config.yaml
crop_scale_min: 1
qk_norm: false
inner_norm: false
max_grad_norm: 3.0
Rows from block 4 of a small image classifier, named by matrix and row number. Rows with one number belong to one neuron. Each number is 500 + 40 x the weight over its row's rms, rounded and kept within 0 to 999. All counts start at 0. Numbers have three digits each.
After each neuron's rows are labels from the 100 images, of 14976, where the neuron reaches its highest value: "responds to" is what is common among them. Only what is clearly more common there than usual is listed. The data: rendered scenes of coloured solids on a plain floor. In brackets: how many of the 100.
# fc1: MLP up (model.blocks.4.mlp.fc1.weight, 1152x192), inputs 96-191
# fc2: MLP down (model.blocks.4.mlp.fc2.weight, 192x1152, transposed), outputs 96-191

fc1.531:492485485486604476515533500542521468569534540471533549428513493508497546505499417513523428551530458436498470519479495480530489578549532523462491452541489475548457482451478467564475581464505522417495505477509506500503516495502486501573554447493424480513569502620484453477530417570568551490
fc2.531:557478502539513551523476537487491507450439463506499439510551494483499470597434531422512465520455548542514508540510544495428516506545509585534562475510593489578490523484541471548504465559580517532514437494500599422467493601473506516492533499457542496529472493493564500440536539526571522497
responds to: light from behind the camera (69)

fc1.347:492520464531534556508490614437463508486476523497444559501426503577437491505584540506468533427480451572521467468480454447468534445528502523513503556502528494476528533491498534482599505556492466498557445477556525521528488447486459505514526502549422430533563470440549487486503458472482496449
fc2.347:496493506524532516537537458524504494492547455567577585543509515488485418548540508536544446431587516537446486487508469489504490515464574488553505536504549504460501466505527536416492524568529488481547472462535506450507547542482536627549553526484435450476539500493529608529508462543474504535
responds to: black object (56); tube (33)

fc1.372:518518518452504542475417540536529463463517452490551494432463580487573592457452484539495472524522523537433477488475577452510524518472465420485460412441479451513526498457500479496451464530561488506556521487559537487491427515505469500455524486515547497492578507481491529520416483516513586511
fc2.372:537515467495538456482421537446473429494557500561512496468505468473528487440479441499509443540446500517474454448513548570479479505517484522564545518567476481427438506484502552495496528501474544440579500519497590504501507479445447531511452574526522475482427507530466579462482454440525457531
responds to: cube frame (35); torus (31)

fc1.580:479617492487452435482512508518514533461501489462480528485532476510496563521480524483533524519484520471538492506538537435489465525459468461510414542443571505466481498506487535470556427541456530549544498494518491487487443491478542481472489482583525439496518528365514512416478430515506534494
fc2.580:517529471495511466437517515500520567488482518504505535564561529551480512487500556418479440536477535456420577505556528455487471448559514555494479536553584478547519537442539526528512440495530428486449482469487505502525503434514523517533472458470539409548577457462528486568465495570494553462
responds to: light from the left (51)

fc1.654:590493531537433478560495571545431419569593522587525474528543575496533463510556469511504481500479547565448496507575474449489503459495482450530507497466506459392513474443496530567450546497471537524470545509612533547477474541454449531526514498548467547520469550485495504480516526534480504445
fc2.654:526563474485514492411465410477530526485491494458528453529543452488490570565474511639452522516521529466517526568501480446560484496459564521539533498538491543511560493507510475498494484563474532458506500535411503429533512494479486469432547511447573441537504578535538486486491517463512457457
responds to: light from the left (78); white object (48)

fc1.619:556559443514434471524431490482467525478474508405527464528460470500549449579547507460503526534461454512510453549588483479484491482508456510455482462582447447501504471497491516497534468484468446584509539483531515473521514533499595442517504529507484491500515469527536435467450501508507505487
fc2.619:518502543547502564468527429459513448525473517441526568472483469545461481515518477402468502526507483477544517496483525513507477468561489526470482490466553458518515584516539509531504510459486492460454485561414527484485512564460461515421579452476485448515497494391532484492389490482465497491
responds to: light from behind the camera (66)

fc1.529:528539521472504507506419481474553476475582544424524533507565547479512515537503438480480489531429551569468552500435600544547489604502490498517503491514501515439429501548530513516436435525468511520471523430434513541503478554488492492500529437541469521435499457526509531443521508426476555489
fc2.529:568463533566482437528603553512560419566473526440510540473524510535396509467521487429489481536512413519499520434521423497501457495515490534540439540503532445478510468476496555470491444540525473465566495548557497443477495477496545531535543497476474471508518483517481520488510515550480466427
responds to: black object (65); its colour: black (34)

fc1.593:524507445509473544442554471555509489544454533552457497418480519457455522460562483509543544479542494530518429453517472469527451441545417489408554573550454481561565545519495464408516489515504448511575510421490624555416519539457490520524512469500531464464482544527526488481485501483438550536
fc2.593:488509512425470540556540537473517462527534484467459511507525484507412468577502489424465514471512519491446453492440478496514467458508528465491503492535547521462484544575502498531466530513491457532510464478433524459529483483503416479523534631476488487541423475480494522456447540519511491508
responds to: light from the left (81)

fc1.335:464572468546466474552476522504503519436479461422504487526544491506441498491476537459506554500470558490568495449439519448504438523492416525492512495545464434446456457556562454602457460520470392509498497464525471472483506457464586489518464540519498503559464529473476489597426535514479471504
fc2.335:430510399431552505536515454500375509427432505475476439525562473481472550504429534475545449443514515578495545511508514516532483539475449501513477501480559571510464471526452525494499495465493485475563592567508506550545544526543519502511500523457503534497538533529555493501529465507513528464
responds to: jack (37); spring (28)

fc1.480:475478446504571560549524498484464481456477505484517428525484467490502598511486565535514498540535510511479524523523593516438588438488500474565526559463462548507586486563471427557474535461439501528509504510509470465450478570504518453478464466499493534532492530532469503494505480502511507503
fc2.480:471470520477508452520479490503438505519482481533460518436489539517443505515521557517440497514481508508552556503489516506525516483470455577484503440491470422550491550525410577485504444564522512545455483481507532531544435540497523533499502520440511550518489490467517544531431519509518426508
responds to: light from behind the camera (63); dome (35)

fc1.679:525497487512475509463471510487483419468497466442523581553474494472509539477564484468540454508491559497486459507463486469511541493441527495457567471552505469516524579454542502553559519463541492570531513525575533469507491524443503573541577493417557486501514509518549501443555527445585546526
fc2.679:499536479532401431439493492521526474518516458460488439506445483465520433467502512543532491543528439438548537561505537450556525562449528539479528559581495541521553494482511483487512520529485576477478585472509454550488534503594475531487543473461491508481514566474458517549441473455548508463
responds to: light from behind the scene (54); jack (40); star block (28)

fc1.528:483547484519535475457464465598465524497541416478514421525440476474482522528519490496462511490522537543434498510488503548513518481463505544558502464499533486442437556489429492467480528484530477540499500491393532501468554460524521444511483518497532488472525451460568462602487458460483481557
fc2.528:488615459507491548478483558524526475529516464436515444508503602500475507488510508496481459572604438477491453467482559505472417564566472498525554513432500451485411522485477538451487471515496470551499463570512514523580525442518480522505472549450438535506504449551532528428489600479527456455
responds to: light from behind the scene (55)

fc1.482:524507540508470493470516435502496458483498515474491550458483589565494488506550548462550525523528460504466458493517419544435523466512505514529530516550511494472489491466507495483500527540530468444444543466438503523464518514491514474542507403430477530454537527454534445500430522520499549490
fc2.482:544530471421511528474470409489514493510424509481477468455489434447498502582525466394461511502525418502454485467579515430567525473520537549490508480557535495487513476500491531436436446409501480459469591447492578459566532541440546507490476534444520432515542524511530528508484458505450455496
responds to: jack (33)

fc1.413:496504432474521458496506512508496532494544456531481580470500504493522493520475433554516519446487585501508440489483495419450573531573490511533516468552547501543496478504436515526522521463444417519519487534501555501428520447448535582460566567504508494537472578449450454485542489455480490485
fc2.413:457478478552490505557489497546526414572490559454495596501533491528511548436462479473463389498535456483518510450506490554543493520459550463493494500550495560557490510548491540471492523576434482508514495533547517549522514473524500557544497572424496423476553476533455531532573530453487496452
responds to: light from behind the camera (56); disc (33)

fc1.299:414564519562548446499536502515568466452524582427483526467544458459543479500467458506505474509509499467492505510568521449417499522556479498443506431501472545477449524476552559510481527508514448484448474525507435362495441476546458506518491489564502563538526565468520414477470495542511487475
fc2.299:559498477496521505470479468436508479537493483428546499464436545510456527505531479482469494481441528530521477499553480472526502512476488498537579520492504477513490458499521485465507464532451488464475494559541453556511500493466513507463600428481513484507541428564510566543400457489520468496
responds to: black object (47); count: five (43)

fc1.13:481492429483524555467474471569543482493491413511493496485495580512508535510458470494539507429410453483502565543533516506457559474506480533475532526454507494487500492446494591569445535527525457531497558469462533448482496488453497483492499549527467481594593481468476544494488439611553525472
fc2.13:478496478490534515508504550501474532540521488467467567433419455531474514433429477499517412509530535475562578473515458497493475529508453504509551465550518428465503498472457555514525445452466491569518505515543538556507450521513490477514405530563500491582492480499407506449479515610544543481
responds to: light from behind the scene (57); spring (56); largest object: spring (36)

fc1.551:546500492480517517550449514518488472552509474563517476457589538536525513504460478531440486520511463478542498471449458451435477466467501527515517482548463457445583520531519532479476508546533404496508502482617550529523497564536533544502523541568529459441503471577565614535451511428547500507
fc2.551:473521513415512470486504543457460482441506523521538549451513526550470559510547480490470462504445449458574445444460454557489514509461499512529451495534533453515479510513500499503479548535584480513529497536428583512556501503586480464552473611507500530497424609488484546465458508578515531417
responds to: light from the left (68)

fc1.512:489526565512520515470544491498535500493485536453475447471564426513522418524509433433516448491490526542474430443494570483546516445442488460518506525443504529524430479559522485473567502470443475514487418474522491475465454511542524443567479607476534437473521522398539436480472398475534477446
fc2.512:444473481508441418537484465491445495450463554451486494456497493535564540514501473541404573483598502508485551443566485510559489537462516506507440543542506490543486475507482592459396505466529552487497519562586494517494504510428630447511520487474577489560484491530492492495491488512480510486
responds to: black object (50); star block (28); its colour: black (26)

fc1.100:519467523498472513503457417482542543437534536456552497502513573398508475536492532535573493495463560498484472453444458484547505495527494474480473545473500472460468539458526470428525606464493455461435433419511481566463503511465502492521495474523490480545449481453524512515492470508522550541
fc2.100:536467529410599478489560531560511473446460524518439536464452525556546526501501508460480454553452547510533473506519472497486460488488512513534469526426545469454544478589508530482529504491473487520491512494570552510552467547515481529522497488496445440582463450462508539489550477500421466521
responds to: black object (48); sphere (38)

fc1.159:516477509477486481484534423504516483487459535498486467480554567519562505487455473443483513551512504534455543490444507454481577502560525439439512558495501429527545490497523505538568521537438504435532510491521515489422495497507467510409448421491473494525518508510496454507435565480452601520
fc2.159:458583504495534506536492498454492483445485489577510550437513548514513519462536569412546494490476453487427535513503553491485468475513443488554554443489462439474444498506463572521485429525474455505519562540486515481576512492506556500513484519461476492452530499530507506476470452522459507472
responds to: jack (36)

fc1.332:458462579468460481438534471437479534535504478548483572475505552470478532519538441523445508499485466560559514435490535466542500478477478462478429517558523448489521512544466448456416589463549520437417520515480476501478503505519457553459518498523521534484535468526462532529480502495524497550
fc2.332:457551548504465493529523428504513502462497529490521588497511569539519540446507533521513551447623508492546543500517529478488490543519465506449577433524479554425481464537457498501500510454556530508464486455578417496515544514507464515530527502403438467468508477460506522500456509503421459542
responds to: light from the left (53); wedge (40)

fc1.545:459498399506538532459481462441459423463459552528433490572538518517469515466476497511548516568505403513413489520498571475504457470518492458455501540475534422613569558467499498492486525500489496432537527467464440451484550515466500544531562487511515537467492472490500455473511523523478519550
fc2.545:518525428568563526524490453525475453539560487486461509501572561400503440525533468501475608517450525483543494535447506466517424444523524482518531501455483439548491509481427531422473413494464452500564481462503481503522510552537539494496551512440516561500562455536497497460445531525492471527
responds to: jack (74); largest object: jack (52)

fc1.433:512502521465545560570499554486529497554574466491517430563458481579518530530513500595474454516512480456411478513519467587516554498480503507467473511501521471422483448459533500537537478558576495541455480523494451499485421529494526504544491497495503476465496478544566473533473512508517514486
fc2.433:481513491510505491437458549546506530588487393515505484494535480481480506552512444505504569451489529515465531494533488510582519541523521553418520539561492420482497433468579454424492516489475518420551363458472474479466477540475457434464454544482499455421379534487500467553552545527529487486
responds to: light from behind the camera (75)

fc1.262:456525516486442549544534469568494475482535502531474552489458529512486459564475478489501502494489529498484515513479555508369436453501543495509526439521504490524491521528467485493471481545548422527432486498490482468447484535471518447479521468489572588551504466525491511478516491555582544489
fc2.262:570499444533488485494549547551512516508487488417512612499529517536470486484465397509464466478505489450537562525528546472542464509520498479577535524553498469478534514552502513449456523453496526565507573534527534522521414484516543511426431588467451571462498483538472555434534469551576486430
responds to: cube frame (78); largest object: cube frame (39)

fc1.630:523526504554531514468441531482484443506482541534510438548585482519458529506551492449497472453479571440520543508511543511537576552480537535562432496580486553437485535456530459522482492459536511540456495479485492534498485507452421466544473511526526552502448492577461523468534426522551511447
fc2.630:479522500504543541444430591511531500459510520522505472476492510462460556537521466462460404503582478481530430449509496522460444498529466445554518483520488471521572507487529446463457480546500573450584453470567481555535522550442525553515486474499546428526527469433560547475493508492474474469
responds to: black object (69); its colour: black (25)

fc1.243:519450415545500465498515538507477487478435580446500523519549464445558539507447478507480527511487468508574589527437426521492451537538495564450471445493500515557580494547511489505513490579484490485552489527556536464509521435484524522491515467539471533545567560520460459483493603576514518515
fc2.243:534575405542467562518448460490422515478522445506549485579454591507509472441472483547543452438493505566529454454457450579537433536574502616537531497541469495487428489514486508504441513513506454497565524506549455455577580558499502545488510531476547456491516487497521566516505527527438517570
responds to: jack (36)

fc1.264:518567476486549492577488542561460463584526485493446527567555411499502479493447526575497496507584479491486518572519517549473455452467502496468547493528436432559534485519536457510504464462415505507523495508479490542543515562427469427514472486501490484521491494471400555510518534543469557523
fc2.264:503480495476517543501447527500515440479431480477450515515585545451413418594486489502479452524512515496514467485422495479494455470547514499462558520589452522466517576564511501532508484469491466454469474380518542506513554511460550501517430564504507494543520498494547520456530518509497476583
responds to: light from behind the camera (53); octahedron (37)